config.yaml
train_examples: 195000
cond_dim: 128
cond_dropout: 0.1
hidden_act: "relu"
mlp_ratio: 2
head_dim: 16
fused_qkv: false
inner_norm: false
moe_every: 2
patch_size: [4, 4]
width: 128
residual_init: "scaled_by_depth"
optimizer: "muon"
nesterov: true
warmup_steps: 570
Rows from block 2 of a small class-conditioned image diffusion model, named by matrix and row number. Rows with one number belong to one neuron. Each number is 128 + 32 x the weight over its row's rms, rounded and kept within 0 to 255. All counts start at 0. Numbers have three digits each.
After each neuron's rows are labels from the 100 images, of 14976 (inputs lightly noised), where the neuron reaches its highest value: "strongest on" is what is common among them; "patch colour" is the nearest of a few named colours to the mean colour under the peak. Only what is clearly more common there than usual is listed. The data: scattered letters and digits in many colours. In brackets: how many of the 100, against the usual share in percent.
# fc1: MLP up (model.blocks.2.mlp.fc1.weight, 256x128), inputs 0-127
# fc2: MLP down (model.blocks.2.mlp.fc2.weight, 128x256, transposed), outputs 0-127

fc1.130:115103174156187156067182146155136131119065105145107108070127130115116141171139145147157115133136121106086138174096045097120146134125104171067123132123173097169120154116131114091149224127171144131166106124178117179102142156156122073116113111118145162133141087114101080121147128162072097089109090132103091061164098111132100149179167124136146119165173167061059161116133126083171140144131
fc2.130:143068123159109126126134092113149085094079157091142136132135186166165166133159129129085160106113139156176129163126054092162150163134099164170144114177122146055155095154138099087132111131159155168138099172089092101141097126125111170135098119127107115127122163143143087129132156171165137000130105177110149078132139131130178126147080160169092142155142144165097144123151103138083047133129
strongest on: yellow (85 vs 19.5); pink (45 vs 19.7)
patch colour: brown (60 vs 13.2)

fc1.221:097155135106114118059077178129104115173153145145136083133143129087131186156103103149151082128127098207037137078104109164117112105140191107167118113169119201163082129126115158107073116091117129196108068138128170060116143136101163171102130112120128107111214155108149138153132107150139123169140148143121132159108137100113123100062127082100165146133128164135203147141155094119088142144116
fc2.221:130141150122112143179144110139151159145068107114124157077144125100114117164150106109091109151126131104222164107167056128116136103117103154094164149169150071093120167099172077104174090165107123109202107158214128142177110113160161116107126189201141113112128118120126076163147172095143162137156136099094158117105170173167056162113138109159096123099095136135094098152136108129144066132157
strongest on: red (77 vs 39.4); brown (41 vs 19.9)
patch colour: pink (47 vs 21.2)

fc1.139:087158129117125155113125151102105139174097159152106153198032165116137153108103101127130068109186130172147162141117085087101103087166107149109140109151191119142120091105135178077109126158197111135146127112104116102166144127110237103116161097131096157141093103168106094098116129105146105123145127143134096096176139090117142088075128113072159172143165098097150098163188112185117067137120
fc2.139:088161132165143130118128168133105113101079143118122074215073082089170142115098161090123163255151150127102155170127103152101162109141146144109046120122124124089177198175080085084139140156137115111137066137117135145135162158143097067137081126151085150120125117115119136101132118136153125126118170105108080136149126211168180163130123143116099145115145107161117148179135096131136096138092
strongest on: black (61 vs 19.7); brown (58 vs 19.9)
patch colour: pink (53 vs 21.2); grey (42 vs 3.4)

fc1.117:156150111124199127136096142119150135124115079081166043121212123164050143108122120121139132160151120108147167125083127132156111126139135159092047113126146092158186131152220145196114097104116143098131145132142078159151145137085156090098149123142100138137087154137145096128176087177150116135123145095120082145138159158128107111153117096109087080096092103129161124088143188115079045145145
fc2.117:144094130136124121098128108140104097170181147151149134152172136153149127098124147087159073106089166200078108114151132132094088132062130152145162159113165200119122098103090113067141146094150142186152124137101150056129111142123058153162070136141168165060146067089124096112140117063123120137114124159161128102159105108122056059129151126143083168182146133135128114123146077141098092152179
strongest on: pink (58 vs 19.7); orange (49 vs 19.3); white (40 vs 19.4)
patch colour: brown (85 vs 13.2)

fc1.141:144132125123136100078040196116166101152114141135116081093160120093123145147111142067117157094114062103129121143162127093151137137133116155088163051096115138104112155056180187099193162089110122070183111187145147115209166130066125151102156143155071180144127114104083076145114122154132148099124176138158141150134143094150104121167121173163116135140091107112124136165171119134131143124163
fc2.141:170057154120129113135083088062113140105125140129131095114132095201123107061147146095148111089114065101127194104121120121092134138146137160129156114157158165110171136125141135141114141143123139081172131181132115168177163127118136151128104194166178149158124104119135149138176152117188124040074152100137095117148148124098109102149178114184214153134104076092052139092160168108107114124113
strongest on: white (76 vs 19.4); pink (40 vs 19.7)
patch colour: brown (59 vs 13.2)

fc1.23:169129146149178127167168127172117170105191076145161108096209103235077130060136139150148107130060124131116150105122117126125095133102119091136088092116137056161104100155176103169104160128086128130146119095162133133118132159064092173120149159110087177104133144131154114095167090061125099115140191168097093112134090111167113123154107122203100148108114160127164097146128121118119136108113
fc2.23:132101142127120181111177139134141131198235183100086156144092147112139125099157100172080117071080114109094115106120146115141099119085126161196144181167130135156101139057128124109169110133099148112084147137143114127148133150127149090149162087139187116091173100122168064070133107193116139119138096087184163096160201147084131121085103102072143144137124134146113114114142132118102121175166
strongest on: pink (58 vs 19.7); orange (53 vs 19.3); white (48 vs 19.4)
patch colour: brown (85 vs 13.2)

fc1.179:116094110145131170138145110087092117138082158173084165154073171134200102100127123097108095144123141102196205154158075111085140139131121132160133123145138138181123112077150145068087146163112102159088108116075173098183130137080088144123120164114130117143112130122070173116155170088089177162146148115091091104170139139157128142143170119088172165210162117116147111136158141132133101041153
fc2.179:152153126160116068110169142206152097139081148150087144164056100161129114125174129129150172126119066120126101133161110086131116125123125111079096083152113188090183175135121126110118125135110099056103069179138129168126144098101171082096140149127108099172138112147165160128122139147133062084129165176115176114092114082113177126137078131190125064113154097174089109178129154127101117081092
strongest on: teal (68 vs 40); green (67 vs 39.1); purple (43 vs 19.7)
patch colour: grey (56 vs 3.4)

fc1.197:105146089126110154173162085110114123101050117112137096165146168129169165130207184127123085059153155130150135105159053185099155117125075134134125114158074167196123204146142129151178132110139151142108135164073090130121106126095133092123142120175128118117075119165133120148103130134102104152119123210114123124114144158158152095129191117109140124164183130138131123157093051120106108109052
fc2.197:115145181130114161101126153156110067181131116158096150114091176142087145150163079137085192141153108140148124141134029192212162160135137169099114126055119118100200117137131100129117151113124129185138088170107097133131134089134110181099121098096153157096173125112114169157140130146182131099154156148132187113129126104146143154067120124101099113072083134119116126183142190135180104120160
strongest on: green (79 vs 39.1); black (48 vs 19.7); blue (42 vs 20)
patch colour: pink (49 vs 21.2); grey (43 vs 3.4)

fc1.12:115152114105119166096114067126142098143196138117165100171101168095180117067102167136095127075103136089204123131135119122161091139177113165116113104121135151107140162187138156110101122140192190159117194108088121112065145120055135113090152151143106136085147132130144119112146111156103074148116092165147111138143057131195125127085153111128133185092133096123117065190095132164155163117083
fc2.12:157107109107146131143139196103098107143122110121119154143139126127089212112118147120141105118159141211074089159082122125093084111105130154128121110084091089169119115171092096149140142128131084100177054129119111121122099113193174148104093124098166119131102163093055136150083071134136157104200179191076106176115173164151127175139160161101143125125142148134171134099097073151129121083170
strongest on: red (89 vs 39.4); brown (50 vs 19.9); black (42 vs 19.7)
patch colour: pink (73 vs 21.2)

fc1.181:163126141203089088140133118157119100104123104109155127092145173089075149116096112125122152134101191064083105065150126133152121105113128181140160062156132148126080117111125134166081137031177136143106142181137136134205104102092124182063141147168151101154125124094130125149138146173140143148127124059176131101148110078143177149159198172134161138129113121137140148151081078112159115106166
fc2.181:194119163167095094159137134165133158125140099117114088140118143198112095088125139121112136077102216072130102135140127082137041113148060154094153119150174160094113117125131167108092158070096128169114167144119089154156094150129110148108082141191137172138091113157114114140142148111141164164106165165127112130186207150061116124117157143152177137126118059152154144090107142065126115146107
strongest on: white (79 vs 19.4); pink (53 vs 19.7)
patch colour: brown (71 vs 13.2); grey (27 vs 3.4)

fc1.156:078134131086174167150075132186128121104098188116129141086133164115111170173119194134173158084124149104097157156124043102133102176131109114108137160114083184161124187084108118123122115170044134158084129145106098183132101126099133156103134144162194143119144136115158184114108167085156135072103148134178138122158125154164112093154169105104135083095144092089122085179110088121135109123080
fc2.156:098152137090106135126158111106154065109110109136136128171134123177178083160152145181088132166132149148201086096112074134142193142111127118123121053136081137156130087198101107222160083074101122106129137150125177075128178103115166182116128128122117129145128116148091155131147153187098163140161197091135123106165129122126162117073185147191181120131102147151082108116123155119152100133134
strongest on: green (90 vs 39.1); black (40 vs 19.7)
patch colour: pink (53 vs 21.2)

fc1.55:137154105117135143115145149180094108121075133114176127055169185148103161165169089152149109093160114131113128116121183166106099145106132182084084152161112189079152091154137111127081154075156117166078095186122168080105112125116135113062163146095081148115143174132139170083153135129129114130048111189094058131143106162147115125126171140136105100164129191066128106138127128101089108163139
fc2.55:126101106222109112093102140122147147150145142137085173096102144137078142221111155119094148165175119092091147136109074163102126131079120138130119106148168139124108151110078133148138104136121121202114079090095142099146112200141072112118113083156107097095110071101129115151126049118130130041177158102120156131135140130153066066147133089104110113091133136135104175063152131152109078117114
strongest on: orange (63 vs 19.3); yellow (53 vs 19.5)
patch colour: brown (88 vs 13.2)

fc1.169:135125109115166123041193148143131174057124122122129101128148137134128199131134138164168125083103094071156113147084082096117172112108101089166107127129065139160125079117157136094122071100127117151154157145193105119136170131074129137128166132129156175159101079112107120170153128185044127082076096112079128181139121172171139136129142122109118116172093139104100141136180073165170104161143
fc2.169:138102123116134122138084148125202035096138157121135100112132171146144156112143120146094128151136185127148143152076077156169210139117156138114121180197171176094122095161180042096147109133116153121115124130148128112130151123184083162174072137095124122117123160110138142124084119124107195097134152156153057159144132171119109147165114039154151112093150162118117093146132135130109073120078
strongest on: yellow (68 vs 19.5); green (65 vs 39.1); orange (44 vs 19.3)
patch colour: brown (54 vs 13.2)

fc1.83:140135115159127135117157160119091134137174083124145150129159153137122123162104102120126178185096117114095110119114177128046109169152144117187118146096121067161090150129106134139075116103156131155128079104147136080147170114122125128003135107108054141105111139101110107144170075133124165123145166132160133125103073141168171120155082204068104100130109119116217128136169181141141147174137
fc2.83:126168127154083154102180163111198145144154091120161136139122150050071125180177169104199106179099128177110084105106141150160077085085186152126086130130103085113107090132118192108121156146151154118080193113097105117151137101151148090061131144141077111115127130103116113116153149083076053153112149142126084113095159112157128119177055144093079143116111134159116140110147100112116135124131
strongest on: red (79 vs 39.4); pink (52 vs 19.7)
patch colour: brown (66 vs 13.2)

fc1.28:091143186137127199142080096110103112160137118098121135116175135070169113137109137140070113076135111083166110107109175115115148072082145108134135096136132191140169169114122157220099152172115167154114117186078086156094153112084148171178095191186112088142199147107169144139086152174121111146094094117147131127148140100125115083119088131157124082094140120141187161120116124131180105114131
fc2.28:159130085112103071153116089127149143097050112143159148184158130093108096147108079103174147116166109146062131125130205117127063190145103140116113125143116067143106161114132148159099161104124132100173151124113122080120138093159108112150185171086159156167108101142129180182147182060111143118171172130088132192085113172168151113153126129111147137096098116095088127120107092161120197100169
strongest on: blue (91 vs 20); black (43 vs 19.7); purple (41 vs 19.7)
patch colour: pink (65 vs 21.2)

fc1.198:138121173119179139039153123104115120103094085166143105084171181147089130163133061096103143156118093128124131083110108116187156141143086112134104099106141119176113143150148126088084146057136123153167119219202145141157073109129140146108075132102167148171122111107134101121173120194127112103117095100142124143130103163131152129088104175114126159127168135105081142119198055161189114104131
fc2.198:156040133198136088097079101117124127078068112167180071085094113132134098110140080170126079119115134113115139106074131090123081118132122109106150173135146193115152151087131133085168159097129125154158193102107094103140039103169115116125110148164148168188131097150079121112112153144153164118166126140105129193116121126145149076174112135120140155122135127175166137119131164191152074175120
strongest on: white (78 vs 19.4); pink (42 vs 19.7)
patch colour: grey (31 vs 3.4); green (28 vs 0.8)

fc1.51:096130137122072179214108104117101108127135118126103098171104088075167109142090185160172118109135187174151144129128156138102092112142130177126078135182142085172114183132117097171123160142129137153192097062103042098117131141146134121123153123168046067084135137160125153109078106075158106156159139150131130111148156187099087076125127104144121086120170140148136121165119136168092125151111
fc2.51:083168144143121137073196141143101168134137134136117165147159109117112159183095163122079126124156059155103110130186141123176113088127117122108098089069096071150118181120105188157114121102107101131099084181116120150157113133080152125096139093103139117133122187058141127125169089161143094128108095130128157115092108116206160178043109151123091119122105109130108124146105060053170146123169
strongest on: red (69 vs 39.4); brown (54 vs 19.9); black (50 vs 19.7)
patch colour: pink (63 vs 21.2); grey (33 vs 3.4)

fc1.152:140100112142106134151145146132096193120118152149105135136101125089124128124139069099156130066086088091053171113051117129116176144105155143171111105144124144178161109192116181130106170142166154163138132151120154147079159148106129168104095088148133108099221168190086123105091127158148137199108167126140123143116137160177114122090149167084114102137110152119121118206124061125107055122113
fc2.152:131054150211168164108116126114139094122126091067143143160132161117134143126106197138099114130069091169135109187161149089128090136119137125151113090130149139156156136127185160156127123098167097116108122092148142075051188161099117125168164078133168163121085131096124182153103141123128121141115155170147107133193168129107100171121099122151096164097106062116127116145170125195119194062151
strongest on: brown (50 vs 19.9); black (48 vs 19.7)
patch colour: pink (57 vs 21.2)

fc1.161:090157117128162193139069096080116087137132126132077177136103174082204167192099094084087124111149131091157148128131214093114114120129114146127123167159133158118124174118102173159101128190157185118152162138118114151100142093105119141130145165181105150071136102099108150143099178167083087166104094136158132205132131131139103085120096094159135094112143084192123062090112128103132116127111
fc2.161:112136154088129069119109125100100141180110161153134083101132080169110124142081137138162153064165096146108084109146205166137093120114116077134106092083109165110137074127167152145119208092118158106128091108148146071135125109170148090104094153097132085154128157169092181185155155088139150167150115102091124211085123145144144111185175127094155143117149135062166146104105154150100179096147
strongest on: blue (92 vs 20)
patch colour: pink (68 vs 21.2)

fc1.192:112142097137197127086118101205151138089092091144139118076134157141069080184084142173146146147089121136176115105113068122119128139133161163120088151045101161209174109155174109129121122164124127088142122139170103103130119145071123101115094136145139157146110097174165137138163126146155185125063103084094112088143152159124109093073121119161161148138129182151163084079127098086076113116160
fc2.192:182087151149118103142101087114164120108136150099116092124183170187148141156151131163120164079107157134099168152140042128130129138094108130133152173183181161072101112092150108130181117106107126174145079143133124138124074152109106170132140123131138124154115157100107079089137162129106086058130096168140144088157117078066112112129096122126121105158091176098064059150147194123084051137106
strongest on: white (60 vs 19.4)
patch colour: brown (41 vs 13.2)

fc1.17:119112146159105110043152117106079090108162103161119092150177106151159079123149074123117133170140114109130120075071176169110133139133107125129088083111186105127149082122151179189090188062176094078165135130181182086138161147136121107104127075104077123122113100151107110116164097169081138143147200140122054126125156119113159112152118108165166150136181167146119137085130145116103160134168
fc2.17:185099123153142072159108114132125191145127139130122150083117134101069171112109110107178134115134130111136152141110177126129049110149107165156135210136148136091129132096119170043145202170185142131086101102109136175170074171110103063142128170177164108158109115120161120155116155058194104111103062129086144156108108135126127131161082143126079122077104146131168152161144115110113106108131
strongest on: pink (82 vs 19.7); white (52 vs 19.4)
patch colour: brown (66 vs 13.2)

fc1.65:094148093119112130204088076133126075117067132129130164129115142115131110111183114087123145076127151122128163089144153154145094098102124131072112083143095202181196220121144159175120180128153152125118097160094161104109074146147137126129110130133117113131117140181130181133117184145145121176197120201182104077134134149169138104134167095104121130117130139145136123126093073120094113060080
fc2.65:141175149130142104074147160105093143176115063200109134146089120110127098161174131136138161113169057152121094148134176149159064148118099139143133123108078117118132107112118179194088161081117142157141146136136096147153132074091114154101178120130174118184167112101104133151130174110120103058063108096099232119114110125144139112080081152114106113111140104113125149142109183141178161121189
strongest on: black (75 vs 19.7); blue (46 vs 20)
patch colour: pink (47 vs 21.2); grey (38 vs 3.4)

fc1.2:105113102090165110130071129052123124129175100188074165127103134159093115084148194087107053145097168117125112086136116156131124159153144141147108117095134065179141112075119151096151163124129164083127122136193133104166139131126117106014109155130120155156116162128132078123103096114186110105123156128160128172158148136126139136138188089170110127145132116124051103136223134109137147140134
fc2.2:122144136203126153106167128105109157168082128086178092164130163105166096119115085141145173094135090172135113144076135101135168112107140121102116152079131152106109124107141082126126081132164067136083140130123143139064123124127155126251125073098153125056127095118126171089163132142097099167123118120108156130180156110132127102134111142141137142079125132167196142129009134156120105106090
strongest on: yellow (51 vs 19.5); orange (44 vs 19.3); white (41 vs 19.4)
patch colour: brown (93 vs 13.2)

fc1.249:103136108083108090179059109106095107131158177100085161150133110112159168139126143080130149091130126102172135087142211137149083124107095084201114140133088155095116136109165178190112085158075123165097168135101122112138109106095131215102124133168135120127130169148152158123119154091154157178141164148156146202126137179166118088098130098105111135069117082172167086149103083145106096132100
fc2.249:102155120100133120106146133113102137138149091208142126097131121116116075146141133155121154177135115103083102126091212159106118105108130109049128108091135144206098159134106147183125162100122099098139162082139137169108191120133161077098131141117140145143094087121116161156126142114084119242148135074169120202135095094106116125125181105132171125128079143075138113103101173130176201125125
strongest on: blue (83 vs 20); purple (45 vs 19.7)
patch colour: pink (59 vs 21.2)

fc1.135:156088113096149207079110129145071113116116153109099090140109176133173150191110162108133142114150098143083096128159139048129051135152156156138102075135110115114057164173164153175104156119136147154101098145090079088129082128134146164150133110190121116135140200107167090113132084143154138201144119197157090158097078169140109108120162083169146120110144106167122124116130126149113155139082
fc2.135:060120135145088142184147135091130091175175079139174168158154085093095196163097133153074092080147102132167124137086141100150087103133080117084144157095144084142183111167098090117084100068103119125132159172130121177142144182115119131106112148132130148154127082134080161118107081089085130119114132115136156124106175157151154140112137189087044156133162140142137099182095117107097177132182
strongest on: red (85 vs 39.4); brown (57 vs 19.9); black (46 vs 19.7)
patch colour: pink (72 vs 21.2)

fc1.137:058159114102136189107090179118088071129129158148119128176156111115153158136149124161148127073133043154114151108079128128115138133129116098130124093185061103112147193193174112146159152134125180152170137104102079073125158164142115127164135127172069164124098175139140138098088107115148122177146125213120129130080129179157083115072144058142095130104120124080092122118149115131143148138095
fc2.137:162133122125155124149140101122092104108150075113166151123127098015127161174129148100092123146163051136122135153148146151173172103094120186141146130097129151181131087110082159209127132133143126164118146155140124131117158132155150139093156145070184094138196084105157135120155074166119143076163142110116093131103100072168168214137165103109142105148162133180151114178069112133130141108099
strongest on: black (71 vs 19.7); brown (58 vs 19.9)
patch colour: pink (50 vs 21.2); grey (43 vs 3.4)

fc1.128:140135154116119139090118146125142083133094190127122097111095072106125112066156133129117170078112178141111124152090101146153092132141139178150119121119145174162229138110166154082133167186134166145144130175101089117171091119112099138053119124173104126138066121091091138097139118172189098136172175078117162103174146102118064137134160116158173129081131137176151055097117114183097120102127
fc2.128:147178141090151114174124123128095165119106114120152096186121142092151093108115149103079113156204106208137139072128130083082046131128140079115171147118092137167150135151128172142067092134172116066141112165153167160167112086107154095151123221141150116096133141160164143109133179134148110169137096131109130098113126104093177134178126165112096124172125088098115054154106120160179144131155
strongest on: white (71 vs 19.4); yellow (41 vs 19.5); pink (41 vs 19.7)
patch colour: brown (62 vs 13.2); grey (33 vs 3.4)

fc1.175:099069145131140132092136125145163155094184170092111139117151116140160159139062186144146121169155084082122124142032138046072161149130143089119083147151155122105087076134107094097142096170112119117123154076192177109136201132115106102139085146089126110128128150121146122145116107118083134092125167124125067225157118180132133109156112085153132131088139128095136131150149083121148118198119
fc2.175:111175134112122124188144120109087155193046082141158110145086147135092096094189083092094124091108152159126148103213104180157104117137118177123119105075115139149169176101129157158133173056159145151118103173113074126110023117149119149093125095153126134065113132136118130124127140109149112173133106132133209081155160078138125142061138146125102099167115125165121090128131140128120133107130
strongest on: white (78 vs 19.4); yellow (48 vs 19.5); pink (41 vs 19.7)
patch colour: brown (81 vs 13.2)

fc1.227:137118149138155129044134165140096157149179149110130086120154128171137151158081150151166143154130090158108124163059124079093129192111133158167109142113164090071079064166114111144128119157125110105118145072167104138140194124098121143111141144148078127160184115058170087120145081087105140111062184101085091177123117149105099112174075093160116112100123117092130145158152164125127132165196
fc2.227:126103109142126144154135116148184107059176175074116161107184109124121175125077150139129088162113173069122141124100157081084142103124152078133115131172164104127105122126146107072157083204118105105118124112116188103114157201156148084177091152092104109133079105159137128128131093156124127178176135140145007158135126152120115132195115114126139172132127142132146146110124063121084121136078
strongest on: orange (58 vs 19.3); pink (56 vs 19.7); yellow (43 vs 19.5)
patch colour: brown (73 vs 13.2)

fc1.119:149135100173137131140171124152109141141142077081168120096200112126117120145160104134157150173149194094072108097108138152102087124126116215147057123124200106122119066120155159180091137067126095125046092105146085119139129134106175112109107142162169085104142077097151097127186088145156115113086151137141064126151100128108131127168121164181142155132135144170171139173122140087105105121178
fc2.119:164149152139088133084121132113177178176117190116096087136122136176076177127114171091101097118120201155191159139136120150119066114075147112125146118077151080135089152143111095037127115156110123122178142087111190169131136161096112132201132114128085155121118162161138128134081084145121121163101173149133143126156202181098130083144089102144117140111102152140111164056169109115136158125110
strongest on: pink (60 vs 19.7); white (56 vs 19.4)
patch colour: brown (77 vs 13.2)

fc1.53:137132157164130160149092125173103046145115159112192114117107098112058147127205143147083137140104130132139141124169181145109131128146166135155064071165069158185086101140150147130153128147085119178087102123107111151146117134079073072119090104115126109149115121118173132173104074161142107189092091108109069117068123187171091099115156148140132192140134142091108106128141118094141188152141
fc2.53:106229065134175090093109142113118123105120101171079192172142076144170105123141160129131123121127129121104085179144103119151155113133057126131101152182138082111168166113136053152106181108107169148174148088160131131120157133155124122102144139119152146168110108074158100234119104100108183116124154173154070108082161153144134140120167125100139126087133063139144108158105119108111103097154
strongest on: pink (46 vs 19.7); orange (45 vs 19.3); white (40 vs 19.4)
patch colour: brown (79 vs 13.2)

fc1.210:081125140145101083144172121116102184156138196104114112134110105133141141143124093145150121160130113133156132172075170099056130080073104131127121209149153121138164125111096155158134124053141104145158153174114119075121115132128074140165105072113142116083153129161118209119168135142143162157096087099124117095110142117178159109151141114084191154054167140107157131128122094165188103159042
fc2.210:134157104119124102106154104135105127114112104202151148113108111078160140133056124175184128136143104112105107069135183091155075097152138065125088122117132142129106119097107177128137192122108099093184189094132145161120174093140177093193118114142120116170178140124138154126155153147103133167184139098151194156098091149143142093113051135095089138114141119176205183129075140117130175106155
strongest on: blue (67 vs 20); purple (65 vs 19.7)
patch colour: pink (60 vs 21.2)

fc1.191:090126183166112114119108148188156170157114135111159117146073107118112158109124107131147113179111151128131130064107126195127138133160068152109081173189135144140119129128075154135155119148066162152098148167113181085125099173118107174077133107079076104124083154118125091094181168116136117206148115199176116149100107092136108139111144084098142135133088112070159067194150100158101111128158
fc2.191:105156117169168139138095127078098083157117147097117146139091129166167154138162135099128133164132129067116142134158159067106134143122126134141056060054137111116129146163130161109072183159128169119205102068081138084145211139103117120067119108145126139117159089146131165148064126081165144132146178107065094176175127155087162146125166140137129176109173148160167104122106119164161124109130
strongest on: orange (52 vs 19.3); yellow (49 vs 19.5); pink (49 vs 19.7); white (48 vs 19.4)
patch colour: brown (63 vs 13.2)